Rows from expert 2 of block 7 of the image encoder, named by matrix and row number. Rows with one number belong to one neuron. Each number is 500 + 50 x the weight over its row's rms, rounded and kept within 0 to 999. All counts start at 0. Numbers have three digits each. After the name is the row's rms in percent of the matrix's.
# up: expert up (encoder.blocks.7.mlp.up, 4x256x256), inputs 172-255
# down: expert down (encoder.blocks.7.mlp.down, 4x256x256, transposed), outputs 172-255
up.111 095:500517475412446480497553545427477505446514446402495590481599502394481587517495496510448521499520472514502432505537553623434487447488491530453513526504469566473523492492512495491566476469470525407499483512531426500524508445425488533553542619478490501528
up.112 098:512497530494406552453566426536363440457460429424461560563494500455444526501503456474406547498545467514520360441515506582488477474490507587537477572460495540520432444421514419556595466542396586490526510534450436561519592519428481514531516562522478527520
up.113 063:512496415554546561426506480512547454616399523442499502567458503524477480479518524507542507449503497485530537537489567477494498535458506488506534446418410479478536494439527544517483457606531450447467575490501462524400513508509573513554529465517549411571
up.114 109:494461557489521517520533507476494552539425520582416500475427544490495511464567535542499506507428476425514496515612387391423466470501522594503391485531548503492545539448499490545474525523503499539508470564457483463476523444518491465501501542455649514532
up.115 090:478533550476545502509535477448514540604484520438488529513479526470433502565531533525535498506477469480521497580525566423427477490483542571504447442478504547444553557467477539513443502518482485510462505526457455447431428414548487543510556504583662495570
up.116 090:475563492533467440546479536517502498508549437483496469494475522531433551525522501537339482525526510467484353574455531491512500528531505549527542535536466511468518483493453521495481492502369719448491474482607425510485483524471569443520543485558457493528
up.117 083:549455544447508464586553522541408465554411504515413485485410524522480518460584428453390434480434549418490467476536451471446491394502501567495471512473544556510415473509494465545537484513464544558504503454545531491485691475493542502472518616546514528592
up.118 105:481465482520415495493505531439483522489655420405432533492580489502478448522482521492377566517535535550519442515498511576533487523528474554528592551489427465463486500484491524494552492419466654433464511499567381534447473558424584462572570475514492400492
up.119 096:507542438479529426552476538529563482529513465504569481468463517515487489513528531546359477482474516306507414523449580456479496488481473525506566497467480480452498497574518523498467489517448635451512459473628453546487510482513525531488511506488493471622
up.120 093:462537429488587373543453471494517559531524454463548485449483522580511482527541467518462466489436506404513451554468570521499488489506496543492638542535445498496438487629534490499478495488443567420509458519587430450459555500530568493489515547544492502527
up.121 096:476550548426465438458460548370420465466468481470526551472619535426487514580485476532365526499477462543499394469509520629498494498530504525500512465527464549511507468485538522532486466472417584480494509501460498542547504508535507539555502515495497528522
up.122 107:517528465476454466548549529445470474431598491427531512529562470508514389557555445521397514511537522473549456507480599527545502562532502530548597522476434496503543500549515548451519558465454574369520464496617471525510488490470542552508490484537443459510
up.123 116:550600437508559481550468508531544458490524425572595449526484583500430500418512634545456504473528594379494489577438555470472479496514496649463433488515495470378432540534529517476532567517520506422510565529463386604462482476427494508545567445531423528600
up.124 115:518476519451478452468497562574448571493482462462546505476415526505475498488506522561446522498541520447499448535496516514461457431538497457467490450471562466515441498464544383539457420476456541566518449513594464533533563496566518431429491628525469500584
up.125 115:388499538472509510410494414537550517530496436495532446503474568555428503562539526480463489430617570357514455523469524413462482414538418441466545513415515469451501654482445536506444457498461546536515650458585463467487514536515517563456563559512492449530
up.126 096:496558521418541476486497514402507471467479475498553534497660523435513474535424478567438535501464480532483398445499504622454479479548463539484458506578489472469527515564507474506466505469450548508509486600458504531532501499551528509545493517372464454548
up.127 085:504522356432570424479520511622557536540556429482597451503451540539487524486546578557476472483526525400478496532468557501393441441476509501384504497466536493438451606550495431481418474531513515468490494539515419494440496396519510441459497531479480478597
up.128 093:505528421504547407475470468595518483512518473571589497577498525544477507455502562537450450503479485390554435497496485473407447426482490502425511566565474537420466552586553487502439501519498517468449486554461418550520550433461499405525567544452456529526
up.129 072:497468508516375453491510509365452621457648463371496521511543495465529469527533511563537533524488502554489500461575454602513475548505505478490508494459475559513528462421450475523497530401497481441526528498509449482545466475489494542530500449468581524463
up.130 088:510565493518440553536523448570382570533470438438320473529456509588462540558539480509401520540612484494525450541467497502500498516487521606535506516526447571499499493442447478519527466487458599516477475502508437493463572544492523402485519535602510493524
up.131 114:500508393382505490505558473562522557547580447421496499553535534523415555560490605538504465510514496451486472535488515492394462449518500512402457497531499553416576666502421540453548540439478506529513516520493474449483471454472434422520587482526518512538
up.132 098:516503464455569413458491532542567536453575482553601488571518603469487467484448633557459455498518501324521487519441541478400477435511516509409528539522489476448477545604531499488437461508527480486425462513527429540469482459532494386480517558473459478634
up.133 120:444513508537405481476462407534518481409525465565571492561464620547341428550486529518531519410513433464560485473448450424501473505525491474516516610578444489488552543571421573518472414493448481477438506470458513451457492500462514430590625541481479465463
up.134 159:546543439371534431532452532548408486564512459451504470511612542481514495438506553550459439553520546466458495551555514631341395460486513606380454495549487582446416520472569395560536572519505536469497480578472389603521499453460483550529488418487472530567
up.135 094:462475471531393533554492481507465577535536418442341479492474536592403567507523558466466476487467547381461493489475449449520482529428539590516560620502479527455548490545387531488526491557483526442491479419572416448452564503409474438495528487549509514521
up.136 118:491487585464556435529523487390476589569543483480542511453473549492486510546513557590484460509432500493454489550526518453433446506505513611466388423465501588458504536451459521511439474487472515578506509552464458460494378399552487485507542521562610514561
up.137 154:436419517526437534419475387523480568423502510511543602490431534531493460596521464507528528460466439512538478462523430469536446555516484425537524542507518427541528468501460517497501381486360555527511519438530511428487533487513595460484495576522481424460
up.138 107:526448465486438528533514492473464539419632448350395498500550523497447445526506489478411491454546616540510461517511528554494479523472408569507531538475484510452451549441465525489528487493450588460460559494584405510450504547414612474577599515524459410532
up.139 115:512465544430425490481532512441427589511615413418425528563570595486472502526467577490518584523500456485487483508492444599511442493508523577437557573558485487489510514549459471470420453472501499497453490522488439453506599556509552441558503535423487387518
up.140 088:490506525455419514540551478509455438467502458503507483619481589457430547455492588541417527505554496429475477553454540478496476516471533641509472575488479577443500443539428524483477517547491551471500477429463426545476488477449468548520546536533475521605
up.141 097:524530513447488485504542556422459469463433471435521519475558495443462532587500468553377519454436488513520419543418546581473502474560525487483512538472487492514520482521532542488565447444409587524515453488523503563554566456534541482531491588555450471578
up.142 093:503544523507469453500499465462512498578495506499454505494527581517503510586447474520382472549472479509471352530569481566518525496562418507542466432575506572504515492522517501518560511429429632517449615560466523554446476516538484437529485460534524523486
up.143 077:451524464524543515493524494422530479594426533492450497572439503508430503522545563538602508443512481448506555578489572438462491521451546476525530541460467485444566506523494587506426501602544435437433525470475506461358465449498499550515538477514553490563
up.144 125:507488446539446525490505515480509474438519469442425522539565504491484470504515468457335534483492525497540383451499514567505515530499473483519590599485472468477512513514517561510576510491425656396459518476586449572474552534385567530549521475551481453499
up.145 166:570540448353533428540454530523401486565515461456486475497631538472525494437498557543466434557534550474455495536552509627359404484480500608363456496559487587452413510467567391545532582525521524467491478571476400595504487450452489554525480421484465537581
up.146 084:461559495454477473524526523417364563468457462405440477448537530535470528586478487514388534476479475496552433541425571558501524528496539541516549622480451580528527480472527520503615419557414545487512465491508439516517567529511512458523508622615476506544
up.147 116:429545475531483498467401444487503479441501408587600502562402598548325481494548512532536581402484507447538481517472495463501446508509545585480520577513487439421491508520515562483537459506453500453493594481398426497495482466458467449580537463545482528501
up.148 064:495485445550559547461503508478586441598410522512529528526431434514474478453483557468604498459452510547537542549485514458476489490436479450496536431435470454466536472472540553512433483614506431499506552535459512494429476500514569537497504464517577459533
up.149 102:518513512396496562455548464510457587597486519412395533502557602441450505532413522556528528529542480377578539537529531506473530550477516526531488604497538454505513501443514485503541497532530469576443451508553462438387634582528537426476487552483483421600
up.150 094:507532480499502426433505535487504551502511502444463555414466504476483504559509516510443507560505478544532447471564542527495454488526515508485492440484534583507495501425509406569443518423458546544547484573530468547501504436573499502485517493503654503517
up.151 085:513479464525527408471515466579564494541503463549547531577435565533463493451493586485432448489392488327499460511503436442451462479461478473452504581574559498443469563574541471559439501537496522459470468545441420508502567460437461461541509480438533516497
up.152 083:468535350462599489474488446529551457528451523442475504498475476546477494553499457506558535437486488488569510607485596544438506465479530472513560487459456532471490498568518496523426471544490479457450510532497506443365540452558524555504519592515547488571
up.153 086:529543542531469528480544465408492558418476502421600535455534499465532451462597471572490575487502465499522527490511602440553495542545525557515474530534548490514544526390463609434527525471521495477569491536526433521558483537475489418497495475490418528457
up.154 077:504402509478369451507527539452423552418635462433472536534457495502513408522588502505453520495564539490514480521618474564489434508484475543478537485483539599479498491472466457543499535446472538350525527482552400518556492464425488547496533532456579533501
up.155 096:528518526438457430449468543407370506457473482408476560444541548479469463626473469533435547489502474482552442557575567635547497521578504528505525494532470593509505454463543481580533434428460539472459505506488493577514539514516452461560512519565559551527
up.156 089:525461453510542451514452512420568579539582436486433493484491551573479510533524542489535428475480570414481512507498493471503493509535451584528557543511482486464470512583478533512511527382510476428392530501564444422460544499448495437534535443481570455535
up.157 087:529504428521564434473484471555623498518517506568579515568448544533497512482476564512455417520407502352500499483490502431410485425474487476454514548558531529460430540613538480551423474524491481484440477550489437551486559441515500413509499552442480524562
up.158 131:508474472453537539480435522543460572507499471489580515491436540495513530450516473545494597521464606447429527561507501561527432565482513582502464411477639440511363506514574408497441506497494578493574526461533402530488526521570528611420446421581452548523
up.159 098:526511535506518482452578533576544502550453504413430528474479519461473466461528487515489485508499467413575483547502575463452523441467515431526517530462473492523506505449549460555441499533468497556513458535604491482492681478549514440457492605491508473527
up.160 087:461488439508397505551499451522483650543556415405312494499507532607432555516515564449485462479502564426454485475458436449491472499442519560490544599506517557434557551528394496482512483524501524467488498466597395432446547485414494436461572496550508490522
up.161 093:518538425451574497485433490581589471550434491587554464538398553551485545460522541540518503475396575365480498525496408455421465463467447520478427512490565433448386543562544425546482493502517504528520505494476441509460645425479458501469503516421452525553
up.162 094:498462452526407526539552512533517586514542464390277480526527542543450548495519543449514447523471506359485505480518466458493509506428504587541547614471466515480557547478416531509559526544530487425491479468600397439441636496415506474479515474511537489502
up.163 082:483532484417450476510447587401425492386528443477483476537491517488405479493526680563454479521588519450510492545490477443485472544522513609448430538575449537481546476450565538536587518502479506373464517500452424506535483507370416557580522495551463564537
up.164 097:471520457534490406507467528492521494531462485413485528491444493548481483541541453476360485491437498432548373510521590462501530477476537459511586505428434518491521526517545553496443449524346641432497497514557492547483555478527507516498534525585542532531
up.165 107:518423511547460483468515564450544581454506480427359550502520544467498512490516534449503509516476468369481481493516444513513503499486501558518524592533536478496504491521514499573513494520503518439475486494571391507485654540444520443465458474423533458483
up.166 093:507550522453421506503523558430396445448450457464506508476593496438457515533513484551363535510544479570505420431483510613488501488542514548506471493511454545505541481419511509514606462498429553501503504497458496592535491459486510455556500566550453504547
up.167 114:485520446492527505455478498424472469435484470447494562478553513459471451559516462508393513459538508493557369465527534594464468515510476507500552546491462478470490511498533534532538476506389624400481536521576438544495564528443613538512525521492459449553
up.168 097:502521470545612532468494469431593570534460518430349520462461545472503555482522505476500476529429486408538516533565539443471495507438520566517486583513472511476536520490557536517474498544514497417450508556503454445410614456509481498482485469465621521488
up.169 108:567412520484562470551493473527558592509518504540477495492464552525524451474464547515535354534429554468433528486554430457488469499512427581522370450643583481478487573539486484539491533428523467499478500552473503485522481438486503469516529493406613510525
up.170 081:452566485537500419444477478501531461490511433586606534561436558560404473465597486487551508476424499433560444483520547426455423462491514533460630558484447496456515555529556574465482508526435501395492535502458412468495529439500484423545554486555499519516
up.171 073:517466387520598535442511479449545488524455528432420549493492485514507515501472477472518580435430518488552502528488578581504470518402516463497567574464448482503465439566531503513446501611497496472458491525516443508405554538548523466465481507511521430577
up.172 096:510395503507450471500509534506514513463586417430453514495563522477450519540516525485389496491471569452492368502468491569497498492537446527500567579501551477450457553523499535512573475459396682443486461461600391526505521534442557459535540482536510455558
up.173 095:451573493558452458421489485469550427492491473582613481593433519570417461490571482509538506456436468482575447518501486428465477446510524500479626535500392495486520494551541598473526441511443484410513549479437464474531493423478474444609584505548523534474
up.174 122:494524462449549526486410579539475484532493431513577487502467564494468542438523524546455588516518647426457487548474503545491445497502519587464445440482598430457388508540599439499490523499499569479540522474479364556498531504547460566450481418552464590563
up.175 077:521435482480424414533467462557426524483570457516363512578499554549483490518513550544459542444487552370530439475538480547469442467492474508462489532475542552407431519557486430562511499438455561495463479420546423501458612491474508475526570560493542494525
up.176 085:524540549533450586443521526428519575542494466374623513461496502491503483479519504446508435578478454552419550496514504413548487551526516574522477488513452540535547524398484564484411471516517503506562520504527478500533394505479493606480497462526498528507
up.177 103:493505521508411468486567504500360454487442445396462533515460523494467555517521464480338554487508468459519347484515545496505520466516529555533527540430410563521462467472522515525501441521321690459524469513491464541521615512523492537493523598549523536528
up.178 082:523502431509593411495527530536583457512527481543619487531458479495512503468510589565361440470527495370558386536413584469445480487512482478476515492478474450432522527571511523508462495535472536482477499541548443546485468395522516413454541551513464467563
up.179 095:470564476464484448522530527401400518520515492364478502472517503532472557552490493501407547485556513360609462611490586546543533553519525505541611584444423600501533446542537515488488475493456537387476464498592436531490587529494476460486514549593500519563
up.180 073:498513543507562416543475487438561484453504465584573537502431531446520444464618512515407438498390497391519455541485566431457465507484530571495421478495529508450548553535507545497436563498467542378504472521494434496488450359484483498485515446518562527480
up.181 091:471565351514434485542482471465400633525522352385272497526507514607413522536506531473451520515576509490500463520487528515503472507492535585494573554530417570474555509436442491491560476466482547439476491489543402481460545518442475392497547520568505508510
up.182 105:498568476548545407552517539465495464630511486484604475427434454560479520497499487602440461518530496527508447547476557464534513551490536498532471363462463505470520476461538474448480530512444563587521451525505479512500422406560462486479516456579495528501
up.183 074:519495570528386411488481553371415553456633484347535559505535507461500430519529513566540543543535477481496525518608503600543483570501515540494467492492520591516526456408493501547477569406525504402526504521514434541561446458486456483523495417503541567472
up.184 106:520476466508445499542504523421454502410576478400381511508585498477493386512513471490357537489567539534529434494519534552502487518498495563518562545484434484452513488480517557500557515458465615419432541488581427562479541538397618516563563511520462425509
up.185 076:470487472463509427495487520361570617570590466364500529493491551503461566540547583551518441459531507388495486507542567472492455495533509503494520483506519522444550570500471561458471537426507506414437496501533435434461470420494468518483537515476624477510
up.186 122:422548475551499503445396441479512453417502402594600504564405603548339480508543506527540562424484489466529496522467475459505449510508525576477522574521467458426490497523522565492548451502457492448484582473408440497486489474466460446568544470536479532481
up.187 107:484464542467550470519527466497484580488510466481512484495460574544520473555477508564491426495389525455452495433600411455407422469510472606466427503515510592479508540516444502575391497448483504554510520593466443487505460385536482491507527466441618521536
down.111 089:445567448576482589482515492465574420455501484530509525532512388473507431498507474440437535481589494514575434485483608442523528513453500491514578546421470425493528497520528607414555518579415576434536467451562494532471507544466539558514496440541432450492
down.112 096:425461550571473538468472591421461501571535539505559493546491438509521574559476521563458552594537490551458501570509420461593541586516567442583461502463506480537566452399498548430474523507486532523533521423479524559533414499486452425491464443561523509425
down.113 055:465576565438527482517545474445398474442398502605526526520494521406530404553578426527506550485567426423591491482596580445480518470499568516501479516557459524546518525524535500533501450550507499508503388509490552490393646584542506481474455570471494531459
down.114 130:510545496537565535446406499564453467508451479560616479491433463533510440456518432525465491488517549456541488481587439434545508526452359489535432442537518478517422507399528419604569459535509507518466575576519527591553520562453533453534470471488456515462
down.115 093:476554616515519522478494484498413537400486549513623471561451511469540470604521464558483551545481480496504535389502488532553476544452485521538382474524565582545524486384485421539630434547545466555500594525402523570444501485545466461476453523462485466443
down.116 092:561497454526500569439466541466559434528454533519502519487498449535545563425489498476508548475578490473444537532472525493537533511497523388530519530466487475575505435513551495542428581428535485471591453478478547520486570573499438594480423416385442571450
down.117 093:517493531552496494486373466524510478537486557550514521453439490636543502599484415445513503494452516548406566461541379461601587556573436453602531506532470509564494437553498490543452465492557466495537529513494581530581480581502461487458444466487516545463
down.118 121:517480493495515519476533489609520545490516575457602435519499529645583524569401501473513466529461535468438565448486410477566511568553418437532505508528541478590466489499446408576494476395562473536554576523504553537535512498513486490467457442464492514466
down.119 105:606507509509477561482575589475506441509467549493441514493520433434569515455510487397547534571543468546437571518509505470522595476482562467505530477430432524566499446497545479463444547560564442501572485470457558492497549556514469606460413489465492552486
down.120 115:505481492536526628392427463439558496522466556544459533480519467464582522462523415425572533476551540491484580468508517455595529574472521389561508572417512434585469436528539552488437560531563450472517507391525564474496585597522494605393410433440447508438
down.121 082:425472478587428535508533509495558464523545499527451468518450423524537560536619486418412582541494532526487455566448563525582542560532568460563589513438523498479552464551481526449452572494460560443468474388537502549451456467463515517465459424495489461467
down.122 103:439539425532530512472490455415582424573459497513457501404471422435492551387567480483512518413495464536514498524498543518482490405434518469487541503481516521503527429645530549463447531539490491480476441458529513457467571490509519597483497508458486509476
down.123 091:539488491540504450513555608447598437462500486516425555550478465464519490459553598443523554532487473599502533532340513520494546480546573506477501466534523538502514480545554546460531555403519469408603471526463495504533418478482401431524477449575500608494
down.124 096:609501541512484471554519625506435499441495505535432528453445451457569474489609489418522541554473545425498525466561531425502556485505516489488537515392536481519483518513524496467470582508572458501591427438555500534526506514499520495378443482521522520511
down.125 106:465490486544470517490604465560489493535553564498512453435530397470507519437580468427503498533551394573523464561559600496516572474560491474511590511548466525533499480418419452468468424463470513547482480506552555469481425526465542503498484558502466491479
down.126 081:508499434595456513509498491495484486455522556555433427465502419539562460552578425448464575506494577560503481469498450554586586570548505445568569549458507506512521430563494466512523550489504521450439490470539560529414504452442542490465439399485473475433
down.127 070:631497528493483503562540553513445492475486520464396458549622524485569526543485505409527540612461544484477544419441549621522509537473545502487571594442497494520511503553481479428527617510596465529491462430520479589440539494493509440426466492506469402511
down.128 077:628541488482394477579558428530483483461427516416476445559626555517441470457441535520520512470591420600487535494484545571471487486542524517473462528637430571491563513439431456437530515417553444542553461553445540516508531537458517515630546538482393497491
down.129 068:442396517492440502509582443522570564523545476404398545568475526489473505547488542405525455434498549458482486534482538433500471460468382543474526561522636510451462554527446500462534473448498511503481535488573461451346460447460536496486532504560527424520
down.130 083:616447482544497502454429524479566479460470513517469580507505534534555448525491433463445549451494527467423512448514530486557496589519530459572525500471484445533484533478543486564477603478531512440612509542470520606514489555452475594520425366424461501447
down.131 083:480505543600448519433475492455549450530472537492537531512465418396530553452576439456497558553486438539506490516480559455548566511423514438555544516497495530569598427426508577467474490645481512485527503472460564521541472477441481517471440479432482523431
down.132 083:684541490518397482586563573527490435486456499482397506580566517456500502451500547436508574532506465552482556471462524594487526481521587510460517532539501572484538536498502483469515585489577439489499471488449529574487526486438452527536493508530508484489
down.133 094:519522444524418487567468450497493468491428515469489474504565544575490480510494444501536539469561422576540530553445529592509515521556513459581518532606451566516590432516503562489506514441522461474441419509494557507496590518433497529589527486490427490435
down.134 117:464521460518581570499420394486442503561483503506501416454533513532537571412521450598508471563507558485517513598462507575587476577519446459561446551502469489529466436515512494524475548487520506545391513394523524516527495530489537494466492485498407472446
down.135 090:523535535530519509484434505410494439433392553613556591474456509416571470516549385522525590481508450512497550466554460515540606515525493470551480497529527533587531381504536526603501530545560458494496492523454607533549520569510478531490408481486472547413
down.136 162:490501567512507508473499462560471545464533526429625525579505525557504491576416497570513509509509516503487524402493434527515500526501436519507395502538552527516465503371463405537657427500528482577494607541455513543448460471540469426506504513492466468487
down.137 115:452480464517537567511445384487458498588480528499500478464521508531526515463529410547528500499469494498521524567479509592553483543490482446575476577518504500548522457545466545491448515499503489525402455416523547473497554530490535499486497496470476471422
down.138 098:534502431571494501448576546572568488532520527427516458564575468598532494410386536449471525513457491517456505506489465535553506578529464434546558547484467417546502525505518461610485537445524512467553607564524506574528502495468516558536486398507496469459
down.139 128:508502556461538461444559439466543548507452534505535471596445545507500533463466513542584448492594509414522541573560517396458502463558439490463400432527500474503442546431526556528437456477532442543498601540433497435396489549520486524477521561506500512520
down.140 073:519513546539510452523507630424479382486447529538543571446491457407550530568554468507470587588513419562513521530455547580507548465537609489503491447489511593522591446494572484479506545476534488475537439517433552544582445456508428471527439489510530552466
down.141 084:494474519545424499473462529465569467513506508569428532489423450432535485423660507420470530461509509443507491532561605398536546508382552449501556494421498469497505488513538571491423547637523503448522460370526512500475517498499481562420466473461520483474
down.142 084:520522442580586465566496482499522468493526529600585459468405437618548577528615461517443502527461520531544477486465511579542496557586448469565522456465512590510489467552440519523514578459455537512536533474499483557476424398489562511477488468546456480463
down.143 064:500581557487550439518541542536408441379401529582557502446470511489536423584603387529524562500494412464552523441495560533521532469532498503521455451530507589531545488531496500503525495512536464534540444520502545509369629544582464418481449534511456515470
down.144 132:509497487525496532428546496550514518513508526441600442580533473590508474479357515515472491502596527504503513460546452466562500583496416465544483505544452399517456521405529447545527453499501513470527612525508513574557515542460523511538493460481453482487
down.145 122:424499456523591571493433381479466502555487499513491422454522524544517566421521441560497476542512546484525516597452500571578482572516444447561473555496478489518485441558500503521493544513522500526396503388528520509510503532478532493455501495516418460449
down.146 073:491484515576421501449428502538677457533589513453483509511479457479504482460557498466396484500537507529442458544539587414560556554435440454592532451496479461482527528486497534505414559581465566444542500469502540536538383472463469524505464435442501459445
down.147 087:453508418537521499480429496444551419427434511500456471479518504578482496464555477516534552445542433616553530567379537574510522514546502478544468489593462517527542394544559576514545514380522467373473498526493545494552524562465467523569495467519435571436
down.148 066:477586539458541482506511454497384478473399475632487464464491487432498421492534408547524516477565452433583494469642502429484491447483488511498472468570462517532464513554521448584491456592524458490452429557505544472454652627537537438510488538471483519475
down.149 120:553552521529469531500475542461505471370491537458548479506563460444575439461548443465525527549571436513530560503519649456558543542560537464584505521517439514576508451448545525479554541433568446447572428539526565545626448587444456530524430446499425543423
down.150 080:506538593462531450574504607497404508412489522488536508423450488431542453466524492445555541529451498460506537503531555464453540445511534574460446411472552535488475442521534432402515482544548433519533472569526516459443523492549521459395478517545480587532
down.151 079:579502520465385517537558480556477528511462491413477401478587535487468478476395574550539482491640410587447554580530488498483501509544458532482440531601469506496529528375423438480465464461547437547576475549466531477511473587456536472578536530489367485510
down.152 067:507535502457529478437453478437473544431504497471475518566609573519497408606495413521502491496583537408501516450490564543519438575466508527500509552477463446505534548545527557486568541606514503494457528470499488510368546567538481520476463468497397379506
down.153 088:390440530513567472566516492447475489523480487613433582443410440440474609487577524518480489469457470517526469536506504517457478424497490527437502494520586572459457535524467516517505468526465523542490439466502464475545422439484518441500539568543579504527
down.154 063:406469478524522523468520458588589505542523490499406484563487516512467505564541497490497455524493533490547490560444551466486493456542382532486516469489557428500545581498486515537519490435493516518413571450551511446253444431487581485465523477580526409499
down.155 080:432436490538446507546534480499579507481561539521410609484465445503537530527590503355512540510433500576447529490407502507520558507504565481503561509441535555522513441607441513473505523527534480460463465364560519455497449473490520516420472451533563509461
down.156 096:536363496552336523468551462562560544572581509446435541606529515476499455535442569471488545408480530494400513509476450482562471584474528439531567593464570437504570554536435507473452520508528488483482507449524504518353475452418474521485480444482511411472
down.157 087:672524537465380490572552525547440518490458492445412451551570540432450449433440586506511506530573448502440546535575507456474471499511529516468482530585488526488513582427482467488446525459563428512545425559443520549519525523449471536584522520486468490514
down.158 088:455434533498625518456460548420456503451503469520492572446437487495570464488577455486525517524437664481528499468472483510531468517564488526496465483392565417511436472537590498485513555432513511481553526455565476492555530540569538403375435454558484512496
down.159 089:536502573503428531573463584510469496467490539489524507409437432445583461417564464409522508562484493552428569562560522401540623505532483494548488437502518520548504452476508454438487482502573455502572462478552562472635483563456534491438437458512466565470
down.160 086:531522543520526554478438477445472447398427574620551585481458532423613442571528392517520570519509482469495536420572472520536581515459479450559502487500523505603500426490517519651518486574556444502479543504457624546503498583525498555477392491465493524420
down.161 106:560462511484505502519544557554473540468538437444431440528614553516528417443411559488511458529577589518446538555429479434521489558565477522497479546509464375508456530500518536441494576464543485462535486543536474534533423598480517425483491437574398462525
down.162 094:533522529515501533473428503426489457435427555574582560504490532437588465552495421491511558530527515499491567478538481487559624545540488456584524488508483496594522388498534535584502515540590437476486538523464617550548466586509455545493381454520483522406
down.163 060:452502545544489528491497411518549476584548530457531549505520448469538604417478387520448520556438470466501479539526579640562559531399439414543524488475487520563486466491491454483417539515502558542488450408538534524417503466523529502457483500431483431450
down.164 106:489564480523453585442470520459566461537457536532488469413534407457541484506500427445540543477581420547535536548485523476517575484429492435561535477498447454557551429580536525500465511538530459452485472479480577437512578582501495639492440470470473510441
down.165 149:513533596432509507478496439523530549485448572476630523566514558499546555499401493532569471552535487486442588511490484433508557513581436469499400454545520524573460534414462469458484395476580415573527590537416586486578445546568454497482462562468488520460
down.166 082:495463533559439524531530571471511489532526525574458549557462475469557559499609506486432585558510524487469454579508547484567550550501595468534554507438499529501552459546513579449424625511489535474529406398506485561524449479479477498451453444508519480470
down.167 127:533526468537559531450476429566485512522485517478591451589518493579483463467386495528466467457548569442531499485526472444559511596465419470538494514511452397489430511417514504517523466618483530477507597500518501562490528570465522496518508461536431448506
down.168 117:544525599500499485492505481534461553453475542500588446496465519479586460474470467545544532494534496474462619498508502407576556535577494479550410492534542498585497455435511458470461506425625412550590444545462586519601484578546426445450403490439410566428
down.169 130:516421412573390518439506539537581494597533459484410519553534445471477454435422548484471557387497547493486470546529398466547516536492444431542556561448492348506505579511472527548479520492498533454489538478578497540446549528406556511530485425491472444477
down.170 070:385513461516449557478420457470553441485430534467466478444532469498466484501492490491553525439609396623525553597469527496506556481555487474579469453595451506541557427473499521506510453418524418418487502497511567402566480585454503544551509494496448580400
down.171 060:436570513436474438494585426452452472541451529536498494559577465436502451542477432551499531499681387495560504458605599476462532434470545507477518497513411477528561509512577540475531457618482475480444473499506552472409599565530520556520496550430459470479
down.172 081:524455519505487537437522511569464545468562534451627459513419470576553477610470501490486502502511554479446539401543470433539507541516522453482510462424492472566438532418513435501544466461523495498595551495502525557565503430512452475442425475424517536509
down.173 077:400487474532426557476441483451536451458466511469485554462510491486457450540515475438558549449596380628537517542476486525504543474509494460568500476610455536515587432477483523556532438467515440416471494501497561447562507544435481551585511492459512542415
down.174 093:544457498515592494469489620448481457452497478478491523490470484485574499460539504485511536593469638471507529484447515532541506541591548527515475462414525461520445457549621490509504619407542495445563498513528478522572512521559476440410416422547467566500
down.175 075:550538506433608454501568463546496531435487478434593484486537557480463461466434546549516379515466461431516482394556550451434442458489458562433431480516534511473418539467480469498547440548463496560561545567478432469496509478569525461511555543518471509570
down.176 080:388448546479583465540499463507459526508525482585480543434450483447479599512512514501505470532449488489540479467561475536461483422472444535455482487526578588460430504601450477541500443578450521553408487440520499457601465461545529446480530598559603486527
down.177 113:486535478589434526466398622377516426598477536509487536450503380459519554565555438485456564512545462555493521541562483510593582541462579428580563492466443495554568436511577563420442553511515515453479446424503551556514511548472438517500430439508512544416
down.178 076:660609434466398481556522517488490449483447495473407427517556500484460480419535477417538549499539466575517550449502523616467517457444576511449531521575455561517511472535526480420511557567548426448500453469466534535478619570451508565546504542485463487505
down.179 094:475517467553441529514467493474598459441523517504454534415502450444572472463609459400499538491490487577469526475449587483527568481476561461539548486478488511546553456577515524467461566515524495429508472430530553493550469499492507580450426452467528491443
down.180 072:458484531556449525541497522547506514501519580457485402470458459525499548473474548480548564490564442620438590545480470528532533509508482536545445452614565576526585405473477393515520427479605388518486487520448579473423442486484465419534479518535485495421
down.181 085:560489547518458510431489532475522471420473542520508561534523554437601446530537458522463576516502472452492547473543569512540532535546556444531536480505554461585538554443561523526519576420558492460570518504457546554485478542509455538491396431466499478423
down.182 124:484500582459523519514471484444495509463452538520486525488395525474535576580591461508585502519474454506456566430458491522463508402492526501460414417519541641518527447502480494513471472519555416566530518462414543410516500489571450534450472570447593588476
down.183 064:408414492477500531525547398523559529569528509452418514504425518467475590497541536480506437514430530487493473581518486521497493444437364512471486540530679545464476537531417493565515500515498507548390510424548498448455469440470579479466518551507567430495
down.184 137:503451486527475483454548475614550563526585525435551435588506523644521519490383570465492500488520545496447531510501440464562515585491419431508530514550497416533438544463462457523481462444527488492543609541503510531549483522484488472506506436508480500470
down.185 071:480456547573409465527570497511496542495535576440435493529458455494570501562500506413538569422391525552410531427437495527523533506410554492486520563430607530521522485492430471363549470527539448549550503454512516496373501443499508467379448482531483488489
down.186 092:451505430528502504492424501441550419428435521475466483494543505563481493454541460501531548460523431618562541555381541580519515519545521482558478501600465528522558402522558593511535496411523470388472492516477543498542538531461465527564508464496447558436
down.187 113:509493457562464520448490480559582498552550494448532520561575433546468477490389520539467513389493524564460478498443438519562523557477415481556457570503497410510466528459469452527654442514494526504484596509533516566407508503439545475545515445514427418479